Weights of a small encoder-decoder audio transcriber.
Data: trained on phrases spoken by 400 fixed synthetic voices, 39062 training examples, 33.3 epochs.
Rows from block 3 of the audio encoder of a small encoder-decoder audio transcriber, named by matrix and row number. Each number is 500 + 50 x the weight over its row's rms, rounded and kept within 0 to 999. All counts start at 0. Numbers have three digits each.
Before each channel's rows are labels from the 100 clips, of 14976, where the channel reaches its highest value: "peak on" is the class under the peak; "responds to" is what is common among them. Only what is clearly more common there than usual is listed. The data: phrases spoken by 400 fixed synthetic voices. In brackets: how many of the 100.
# conv: pointwise conv (encoder.blocks.3.conv.weight, 384x384x1), inputs 128-191

peak on: /s/ (54); /z/ (46)
responds to: /z/ (54); text has "his" (26)
conv.167:559457482513531480456482458475454546463458581485472516475481567493551507446497486485464473537471465462436463578488445441514475578461532500551495531498492484420481447414550495539518409465500425

peak on: /n/ (42)
responds to: /ə/ (62); child-like voice (56); clipping (45)
conv.218:450586536505518549509572561480460481464494445542482413544565453495485472457425514526557454512526485451523477573503597499537514373569445506551497434467472497483573461477484531571528504535464436

peak on: /ɹ/ (33)
responds to: /ɝ/ (73)
conv.14:531497508553543529475512578516549532494492558464434468593541474569459534518547561549529437494579537529419585498410464505582506389573442474389421489469569503523525419369561495498458478579436432

peak on: /n/ (25)
responds to: /aʊ/ (39); clipping (35)
conv.368:474496476467532453428438505493556462456585493481511416463590418462548496464494521506467484535548423498525563553450475523593634399599494372495426483563459441426502459457559536384478470556443472

peak on: /ə/ (25)
responds to: /p/ (63); clipping (30)
conv.34:525565548522480500476618530452455446500588553482495511572519503505512501455580519421538399555439474489480449526543454532539472497444484514472476594444537533639414551518395533507475481573451486

peak on: /ʌ/ (25)
responds to: /tʃ/ (40); clipping (39); /ʌ/ (37); /dʒ/ (32)
conv.112:517512465425494578571486474471470569512544553409521594483424469449400583490447535422473446519484580617455506489539396516515433573473477441490556477461523542493433466470556465541535461435534586

peak on: /tʃ/ (31)
responds to: /tʃ/ (46); clipping (31)
conv.118:560394483424442452499468553432528501423496621456478550481465485530506339507517504498459554523467515600462497489559457526518464421585508478440431585477500383583553543499557519519483549487520480

peak on: /eɪ/ (44); /aɪ/ (32)
responds to: /ə/ (61); /eɪ/ (57)
conv.125:499481550491462494494554485450610470490467449502484441565549549432594498472562595386557545515552443435563538515476501487507486565557578534469481553441484550448446520584450468446521531477514475

peak on: /u/ (42); /i/ (35)
responds to: /i/ (60); /u/ (55); /θ/ (25)
conv.36:453481513513506434443477551568485445529526384467637473581437567452514503525509537545462539446601375474509537538520478515511492509516512537514502473477428541415537477415466521402551564532541569

peak on: /g/ (33)
responds to: /ə/ (67); /g/ (43); clipping (31)
conv.361:446425488452562595415544521550577556503540515520473541507484446465505453449518401444486442578461496449564379569488549509506633423552510488437521584462500548394449419598511562541474482539520537

peak on: /u/ (40)
responds to: /u/ (57); /j/ (56); /v/ (45); text has "volume" (28)
conv.353:445496491413496496555483515526524568490529487480527541491522514549541534507530570550557525395510472524498483458572378569509509525522453559551510474554481456384556500525525468435508541495457536

peak on: /eɪ/ (66)
responds to: /eɪ/ (75); child-like voice (55)
conv.233:528520408473461474457525532490505483503504427472558553519511554488471522522549426490417493496520503504516410613499510525533487561483551520548474567468496469569416468485494534553585498533522498

peak on: /ʃ/ (43); /tʃ/ (40)
responds to: /ʃ/ (63); /tʃ/ (44); /ʊ/ (36); clipping (25)
conv.171:523412578542506469482462440444559571583503401531468447407526457462564492483558428427391526461505519438519421528524574558464552459474412482545560469396566529479505449501532478486534535448496522

peak on: /s/ (59)
responds to: /ɔ/ (65); /f/ (61); clipping (34); text has "forest" (26)
conv.68:514417486550501483435557471490403589537504552489450422533500455448509550547588476433523584481516502475493528524582494476425464466575463413484475477436525522517527559504592531478640473457364486

peak on: /aɪ/ (87)
responds to: /aɪ/ (91); clipping (28)
conv.105:529423477530519464516555606527502504614482381514432532564504479500419471352586535582534562515488431554570505531480383492488505515509473514477512399518440478524480531485487464535579560515478465

peak on: /æ/ (34)
responds to: /h/ (58); clipping (29)
conv.234:501553456528490526493451463478432390492508410501546508563541502495459443407523525439463439495498446516379533462430416520557528489525484518553441460431468548445566384544465510583454573573570561

peak on: /ɝ/ (30)
responds to: clipping (43)
conv.204:532504407504516520542487522484485445516509467481491580488536556483416524479517472512523477461469465447270485475491424523518441518463473456444482528544541501469563462386523508483493467527491482

peak on: /ɝ/ (97)
responds to: /ɝ/ (99); child-like voice (56)
conv.362:496512536550478599475470462472522437469538550430428430477492456456523512430488461542443442492451501471527519493490530517360525476544551475534509455462484594483469473524529487564445394501432512

peak on: /ʃ/ (45); /k/ (28)
responds to: /ʃ/ (63); /ʊ/ (49); white noise (32)
conv.160:537512536501458478482522538518421516468390534494445539507525504442522481532492611505529533502574497568474579648499504500460600499452470480420378478477437543538518494470474479457557501399451495

peak on: /b/ (50)
responds to: /b/ (69); /g/ (37); clipping (35)
conv.83:543499523531441541466451526456498522420515455524459459474509575466585476563517473491529517507486445435411440470470609485543513473561532537446592503624562536463448556505528458486513508547508566

peak on: /aɪ/ (69)
responds to: child-like voice (88); /aɪ/ (80)
conv.380:534531480480490463453508594443546413541464438541660491446449449527531515459562549488426547566470521459543454484527427523583611554498431507517540620473464536502586473423562414462502534457502491

peak on: /f/ (51)
responds to: /f/ (74)
conv.262:535540558457446498628438503405484527511562545484549484423510443573458400495434443515559538457435481449508417519492545522484445566541443577438500504578518486428425534383422586467499531467528532

peak on: /ə/ (34)
responds to: /ə/ (61); white noise (47); clipping (30)
conv.365:347473508477529437439501478503518511457474452557502545515412482407504463542348494436511522535471526594527538470513491492429524482394504442503470516548510437570509598464535532471557448502512467

peak on: /ɛ/ (26)
responds to: /s/ (88); reverberation (76)
conv.205:395530525552531506546460524518635488562458467550460516562462501483578512504463490553540515442502459564418405565494441474434505461518561505503573430641603399455481564469449553575587439549469509

peak on: /k/ (67)
responds to: /k/ (80); /u/ (76); text has "school" (53)
conv.211:492576470449620465557525493448442543565519476464522402560530458578461493554497526407434398432520361460471435484415544461491554509433463517550408558593487539544481490505496480451490462473544461

peak on: /ʃ/ (25)
responds to: /tʃ/ (44); /ʃ/ (38); clipping (32)
conv.103:434560549574422563538421444539430507573491481517361494540551578493526538412520466515557464505579518478495604507557553551421516421456505500429421530491427476565494516422432548413471446492534516

peak on: /æ/ (38)
responds to: /k/ (72); clipping (52)
conv.90:457510519502392479534348498494458523548540504425483519536345431530453422566515540644554480471552454474590530579511467527471440475481398579526518593494528480646529535588587486520470468526492488

peak on: /f/ (25)
responds to: clipping (29)
conv.243:508581504628488488432495491390559507478518618458499430373527510594487490523488550558476449591487487454521557429486506531502557500431482375599446560500461492494522496438388481487505515518506546

peak on: /ʃ/ (65)
responds to: /ʃ/ (73); /p/ (65); /ʊ/ (63); text has "pushed" (33)
conv.11:530481440413427508533484494450496521458454460459434611532501537480506442517544582488499540457527496504461463550449498529469503374428534534454438533444522471489460483429458473528462472452601459

peak on: /ɛ/ (45)
responds to: /ɛ/ (66); /f/ (63)
conv.168:570599557529522465459541456454497525536516492446478528453463481474422563493543469446449590461491553510543521474428442554507525468578494516507467471472465501452483441523532485566480554512591601

peak on: /ɔɪ/ (25)
responds to: /k/ (91); /ɔɪ/ (37); text has "coin" (35)
conv.92:525597439519455559486446549447451449473579503549491515470372555499396508522527430518526457339517591457549448541489551479463440492504514576489502517548678455513551517518578475528503470500535458

peak on: /ɑ/ (46)
responds to: /ɑ/ (66); child-like voice (47); clipping (29)
conv.107:495498451475526534394509583393423599534484517520547566504378409572553489479468439523456452517496586464488568507494464535425484480531418516550501496518451480573408549526444604507576501477529481

peak on: /tʃ/ (42)
responds to: /i/ (68); /tʃ/ (65); mains hum (37); text has "teacher" (33)
conv.54:503540484472466500460423488557455475481553464455512550443527485465428516486505470520514469468454486326541505523484596562437383498480438485319568469521625445499448548598480507468510533550435438

peak on: /ɛ/ (26)
responds to: /ɹ/ (90)
conv.32:527490552543366550561500510444555417522381487531467538505509458562484517516418553439544408526487530485500509541477459468446459553502430458462441491520489528497593549507504473568453482469450581

peak on: /ɹ/ (68)
responds to: /ɹ/ (88); child-like voice (72); /ɑ/ (60); /ɔ/ (59)
conv.10:509547503477529465484497469625463542464494528402417447374533437579497452498570475604422503490405515518537529578480556526497548446507485459621413554454570514443420500438418420544364414520451490

peak on: /k/ (86)
responds to: /k/ (90)
conv.65:539624613600499491480546519506514511488572507481577469430581452436481449484441489495505560505561383579444479423445555525489454628498554476533536482589521517543505495525571522457506459584529506

peak on: /ɛ/ (33); /ɔ/ (32)
responds to: clipping (40); white noise (36)
conv.58:470374532510496493432480500457506546502515548474518497587473589479541493471544511425431436506578572461517476453495400510543488525448478497484545456466512523531599533542431566508491508518550482

peak on: /ʃ/ (50)
responds to: reverberation (74); /ʃ/ (58); /ʊ/ (46); text has "pushed" (25)
conv.44:548434476410463464520472507514528492529465470605366444423411477521497505540485457513521471506490451497499520468530453426397472437461537433552546474506485459528498589532551462487462464484392410

peak on: /oʊ/ (50)
responds to: /oʊ/ (62)
conv.78:467444509461510524453507533449546413596571530495547496536500527621547575520524530475493512537510546552466595456421500514517492559424510498583527584456487587510462438478477508445515591548483576

peak on: /tʃ/ (43)
responds to: /tʃ/ (50); clipping (27)
conv.5:434376542520509457675557501509653575462516567548541544465491544546534440473509494540621481492513495537530557482513425492589507499504411599483510432473485585485589519562553443468524436516448464

peak on: /ɝ/ (65)
responds to: /ɝ/ (93); child-like voice (91)
conv.48:426638534458440497414395470588489548573441502373518552457508500485561535555445577556500493517426498538551566511528602480534477499551506513484520436519473451536435483482546501464421553478472490

peak on: /ɪ/ (26)
responds to: /s/ (94); /k/ (74); clipping (32)
conv.256:506458465480470521502545567485499526513457413487525484539538547514480461530530482512437482484497495455520432465501580544528479408460511457522532516460575558444466523440447430518487427502536556

peak on: /s/ (33)
responds to: /aʊ/ (43); clipping (36)
conv.367:603560528501508418514481478438498506546443587489536515536508488545500540400511469479529575465568500528567516491447535500512553478531537520594462497455380481573507449545500552490417426554476543

peak on: /ɝ/ (57)
responds to: /ɝ/ (78); /tʃ/ (63)
conv.382:428544410479489518445536620465563460478390415480501542451512511507490504463516522457446529523503550486470579436490530515522552499577500447528504424436508554499485487593547491581500544494567524

peak on: /ɑ/ (37)
responds to: /w/ (92); /ɑ/ (62); text has "wants" (28)
conv.231:456502523558529523491449500461392561542465521492440518451610463427508539444529470414515506485530460533500451524570516455488569447484494463414545447528491542531526482548544498431501458507531513

peak on: /æ/ (40)
responds to: fast speaker (46)
conv.41:491555496498576467533608480583572459497504484494565482467510534640549496505578493409392479536527415575538496504503510525561547469526531490503498481438540538411543440440440519575430458458482564

peak on: /æ/ (39); /ɛ/ (36)
responds to: /ð/ (50)
conv.375:477505498456562491500528518578479514517435479398500502447501497535473496486549607452522461462525464568494402437548484529515480538546432562633432499558582519499501499538480487459487451491485460

peak on: /k/ (98)
responds to: /k/ (98); white noise (31)
conv.257:514431572591518440411503564517505452517471483529554574482446458485434440477565534527533575527492496533346545526601593468527542529546562522500458450508391424508541462486389525460497637475506440

peak on: /tʃ/ (25)
responds to: /tʃ/ (50); clipping (43)
conv.366:542607536497494456417526470507474439499596588459450494481506510523551491511466522485522519564506446456628495526448547449489577528473505516438486549476581558472486531464557506569445372508481367

peak on: silence (75)
responds to: clipping (52)
conv.206:465511430372468580402541429587483374516482429413462488462519487448488575478442454478472545452497554520451572421455512420463620533527461487537477465489543550484539476456541483549547480494475384

peak on: /ɑ/ (27)
responds to: reverberation (73); child-like voice (47)
conv.16:470587479462496499495523483514480550447501499481521465529426454537556462459543486396481496393557534538506596501573440491496501473475519494451472470468456500520571529496529465440494550586523467

peak on: silence (93)
responds to: reverberation (94)
conv.100:521545491530611501453552472571480450493463497477516512372479460440502476522463372527437489572428552523448612536567420509441570552399563500489532455513553492461516457456453542489558497589507476

peak on: /æ/ (42)
responds to: clipping (49)
conv.146:508406495489462440450547551592480464512473472538445581443508526503476459507477518452491530512457509559515434522508540500536507559442510468479504434539538502462526485505385540484544478393582473

peak on: /ɝ/ (27)
responds to: /ɝ/ (74); clipping (51)
conv.249:515493447435530505510517529463550551491496557432524483495576581472570459382526468424534391485544505515452496518540535409501520549433468492440537544499447584501355536494455502523521488546499444

peak on: /n/ (34)
responds to: /æ/ (90)
conv.202:492536505589439521500465474490493495491416470475489448503603433499486497481462560545557485633522483490401517446513549630456458419577520499480464544508413496482480532507506529522466550481448594

peak on: /p/ (33)
responds to: /p/ (60)
conv.59:454612444570619492457471427596504495490509449497507510527543542464523484522487449474571578479512548504466447518466512418499501446522449517419549502535569540516532470468381468528498469462511534

peak on: /ɔ/ (59)
responds to: /ɔ/ (70); /f/ (62)
conv.176:490567542474532523505470433500446504450542421453545523437480483388527518520489504478465501410466583469511560516518559532515463477448418515544437451560483507524494414551484499543603520528549504

peak on: /s/ (28)
responds to: white noise (30)
conv.49:310465421621450525536452474442558464455419527404444511559474542524387519511485621581477482544478557486445483490411490565451506514446561592600537609471429434568421488469486533548542526523564551

peak on: /ɹ/ (43)
responds to: clipping (27)
conv.40:477501522467542471467515559559423455459575502418390546553456479512453488445420568481472499465539285460510477477504432517511536505530507493482510513506465494465559462399558519555480529552445514

peak on: /aʊ/ (82)
responds to: /aʊ/ (85); /d/ (83); child-like voice (46); text has "found" (28)
conv.88:478510368493515453433460470435461547476487509498446498492467567514519536513556462545441492453525474382598511524448500464521449487506514530510499589399474494439471494469495634493490450417518544

peak on: /t/ (61)
responds to: /s/ (80); reverberation (71)
conv.225:507490405567497489462602543476559454449474429597502604426523505479531497454492533479440498559490441528512469520514549420519426457434511386476534501477515418475463606565556440450436435482542510

peak on: /l/ (27)
responds to: /ɑ/ (69); /b/ (64); text has "beyond" (31)
conv.63:446490488554477539488420534505534510505533558455449487559530472503404469453513573516554570483449599538506501636567458487528530497485423449539402501559465619486407509514574571465448517440444554

peak on: /k/ (72)
responds to: /k/ (97); reverberation (60); /u/ (43); text has "school" (31)
conv.351:495545394441464429510466437532485461460588458461455482460524496518437566452475434477505494488474565504526500459516433431458486635600487506540435571510498493496604609506531384443498412471565554

peak on: /ɔ/ (44)
responds to: /ɔ/ (61); /g/ (53); text has "dog" (42)
conv.18:494474521464549502573477512540529475450451515534510523479524446443477450501486443461467500490445463470523572574504539472534489467505514439531481539450452506572451513557428531520513537494431515

peak on: /l/ (51)
responds to: deep voice (72); /oʊ/ (61)
conv.154:503515454593439560503514485475485484529502462525593475569555487489461528454496432454514556487500428460548410554450621519519559541416498506563508493413484475435485401535530490565487535464485545

peak on: /n/ (94)
responds to: /n/ (96); /d/ (83); /ɪ/ (75); /dʒ/ (39)
conv.29:516503475490515512453522546501482456474604478477468441475532521513364475428577533493483487460481535453505466612475542566471455525561506469547544440348399509439518548566492446501343476411578460

peak on: /ɛ/ (46)
responds to: /ɛ/ (68); /w/ (67); fast speaker (45); text has "where" (27)
conv.357:501497469513522497567512539530526494556526495576486475489550481500541561503537537514433435557524484458534559542437464518523501551427529461435539485487523477426483489521400480546602547479514542

peak on: /æ/ (49); /ɑ/ (33)
responds to: /æ/ (61); clipping (43); /θ/ (25)
conv.6:491536437515465508458422520488527493473514497494564511490468410484466507493545575477583441519468557519567470477448444455473571523414389504556534504495549474542453596514445481534506491361479500

peak on: /ɔɪ/ (48)
responds to: /k/ (83); /ɔɪ/ (49); text has "coin" (41)
conv.19:560562465489437530505554544467489488549584498572525471482469490524522578472503396468418508586490426494559455482573520471505560435540448544595472554513494538544487417630522526520583468455400538

peak on: /t/ (27)
responds to: reverberation (94); clipping (33)
conv.209:575475499570582512478453406437466516491425485471562397613483489523497399512504485494539512461494439454535502474535457508535407409499513443466537513516413521485540536521514518495507503516546498

peak on: /p/ (27)
responds to: /p/ (81); clipping (28)
conv.360:477560534544489408474565483481546391519511464517569491448502481541474480467482528582493511500510562498517490534461388508368516518476401588497551429492547451560519528515560460470595544426455541

peak on: /k/ (39)
responds to: white noise (39); /ʃ/ (36); clipping (25)
conv.115:618492458653528474591466430428548529519413434533508458413523567485490504415504419502503467545482347477521399464476461457515548505492495521515430505521452453458489518498496410450505550442532464

peak on: /ɪ/ (63)
responds to: /ɪ/ (78); text has "near" (34)
conv.147:493479505418485526522497423554419526513441429516447456369510464507445514450533470528497400462481433503519481504515504516576588520485494412520478530569389543539421545580462469508492575516560503

peak on: /f/ (44)
responds to: /f/ (74); /ɛ/ (60); text has "left" (27)
conv.162:607443426519461538494443485367477493481390491523425419514518468538435514441411392506476501478460441396481473483502457418464470503446399463538445389492519578514548523513503512498500426438555526

peak on: /oʊ/ (43)
responds to: /oʊ/ (63); thin (high-pass) (35)
conv.153:462576606532545618436512525476551501579547454442419467517433516486476478513490503546502562436550421473424516436495484448487530462553514498580470476548478554548472476403515503545544410495524544

peak on: /f/ (30); /v/ (29)
responds to: /v/ (45)
conv.373:503519557522523459378458522404447548475563449495492461463524552448528424516473419417488458534543544437555518421490525468500457430557483544436472552512482506485520559469506540502447403404556470

peak on: /n/ (75)
responds to: /n/ (97); /ə/ (90); /ʃ/ (47); /tʃ/ (45)
conv.217:514541445624567448503465497491516516470487448424484385436540491458553450507514494425525484563517583488541508505490525501499562451512484582581460456487456584490544381638517471486441482518527515

peak on: /aʊ/ (30)
responds to: /aʊ/ (40)
conv.145:532433462487592512562569472503487452486508469570525462582533423530515501453533486520437500456507446421496529609478530510456513455594432440455397506416450525517475480530476524498498472445495482

peak on: /s/ (44); /z/ (32)
responds to: reverberation (69); /z/ (52)
conv.174:522527486489624448551464592500418474501446523540452493413558369461412492562501461451550497485485469514426444535481490518472449519485518507479513447540518509421511522444510520514556447507550468

peak on: /aɪ/ (38)
responds to: /w/ (56); white noise (39)
conv.95:519458475543411480438465496466561474683494464497502587445463483367517543495563501551490554511548476486386556516458502492516559519392446394544479435575462464457434479483502561492441538461480539

peak on: /ʃ/ (64)
responds to: /ʃ/ (73); /ʊ/ (32); clipping (29)
conv.86:410517596529575544457545498443492536520477471526507403436421501403480443548546456554491544498386457393599424485554479539494516491555511498466491443521587477411519541469485438475498484450521546

peak on: /f/ (57)
responds to: /f/ (73)
conv.117:516484394596539494505519546440466508479469431480451442478513414411516449478452530507509495415513564467522610508500456504476521558387494483564443473472511545603453513499533538618509449409518453

peak on: /i/ (48)
responds to: /i/ (67); child-like voice (57)
conv.76:527548486518467522530543538484511638551536551509505541434495438568535538524518471368563399555488466526459575509506478481539442496432475496491546419568438533486399480531491433560442480540473521

peak on: /ʌ/ (37)
responds to: /ʌ/ (50); clipping (41); /dʒ/ (33)
conv.122:494496550480468539494538534488501595470462438441538492432533545517504559465527485507556540528528526447495553476451447515609489411467525574611565545511508469537511528498408623556522511491485517

peak on: /ɝ/ (32); /ʊ/ (25)
responds to: /ʊ/ (37)
conv.200:420457556492514478517586558429469479525538547538438503559398510396439400453559427513442492537449467425458448583420419496533486491489572501466531500414487569471494448588448456467451471517461526

peak on: /i/ (29); /aɪ/ (26)
responds to: child-like voice (50); /g/ (44); text has "green" (35)
conv.187:497588517485502436353531587397484423515574528508425512510469536565423524483551530567545471566460420406498436477531479459467534565484464516410461470419579525522479427475552417537524503488506506

peak on: /i/ (46); /u/ (27)
responds to: /j/ (44)
conv.45:495521493548459494434508503493509467523551482503485525475416496489461596499520487479607542525539522456534506452552414535500497515592444432487565372592491530510507466472502540517434458419436524

peak on: /l/ (27)
responds to: white noise (37)
conv.46:511541568500580488513516454473418525394403509422560539467504526442506453518538566459469533522515516425510452574502463500483599575488592499547411436476580521493511501546496394510526470498498548

peak on: /eɪ/ (30); /n/ (29)
responds to: mains hum (30); text has "wants" (28)
conv.108:587510559529427484484374483514526408483543495435409437561467502524572536462528487465491477431516479563463539482522497501530451470424513431549458451491454482437460488391494479605479470594536416

peak on: /k/ (36)
responds to: reverberation (73)
conv.129:522547487393532522471428463440471510473453450466529510501521521550512521559431547504500550554411493530522496493523461506543571437425610594514414518569516477493584613459527483461493507404582484

peak on: /g/ (38)
responds to: /g/ (47); text has "dog" (30)
conv.164:495509459499451466512533569475540500481535451455484477487471584514514444465510539422464541496441473499482437527525483468518481544524503494572483492522445531481500535589566518477508545520524543

peak on: /s/ (58); /z/ (39)
responds to: /z/ (43)
conv.193:423491507535462555498480511412403605463504520514503523460510503517518466511417441486508491555554528516406475603436453515497522377585458498563549438514406572476437490512556505524480450554591448

peak on: /ə/ (53)
responds to: /ə/ (70); child-like voice (51)
conv.37:526461529489400556509449456485459520546468556439506504576553482457501513508501502538467494560459558466561491486585480479502401527389504533485498500490422485563540472562482523461415537480585483

peak on: /k/ (62)
responds to: /s/ (85); /k/ (80)
conv.196:540407495453500541475473515596508528505456400484474476537489420532529468478479515445518476431422544524478467518503470623484578460441541462532530419532553505530399458442568534443509477495543496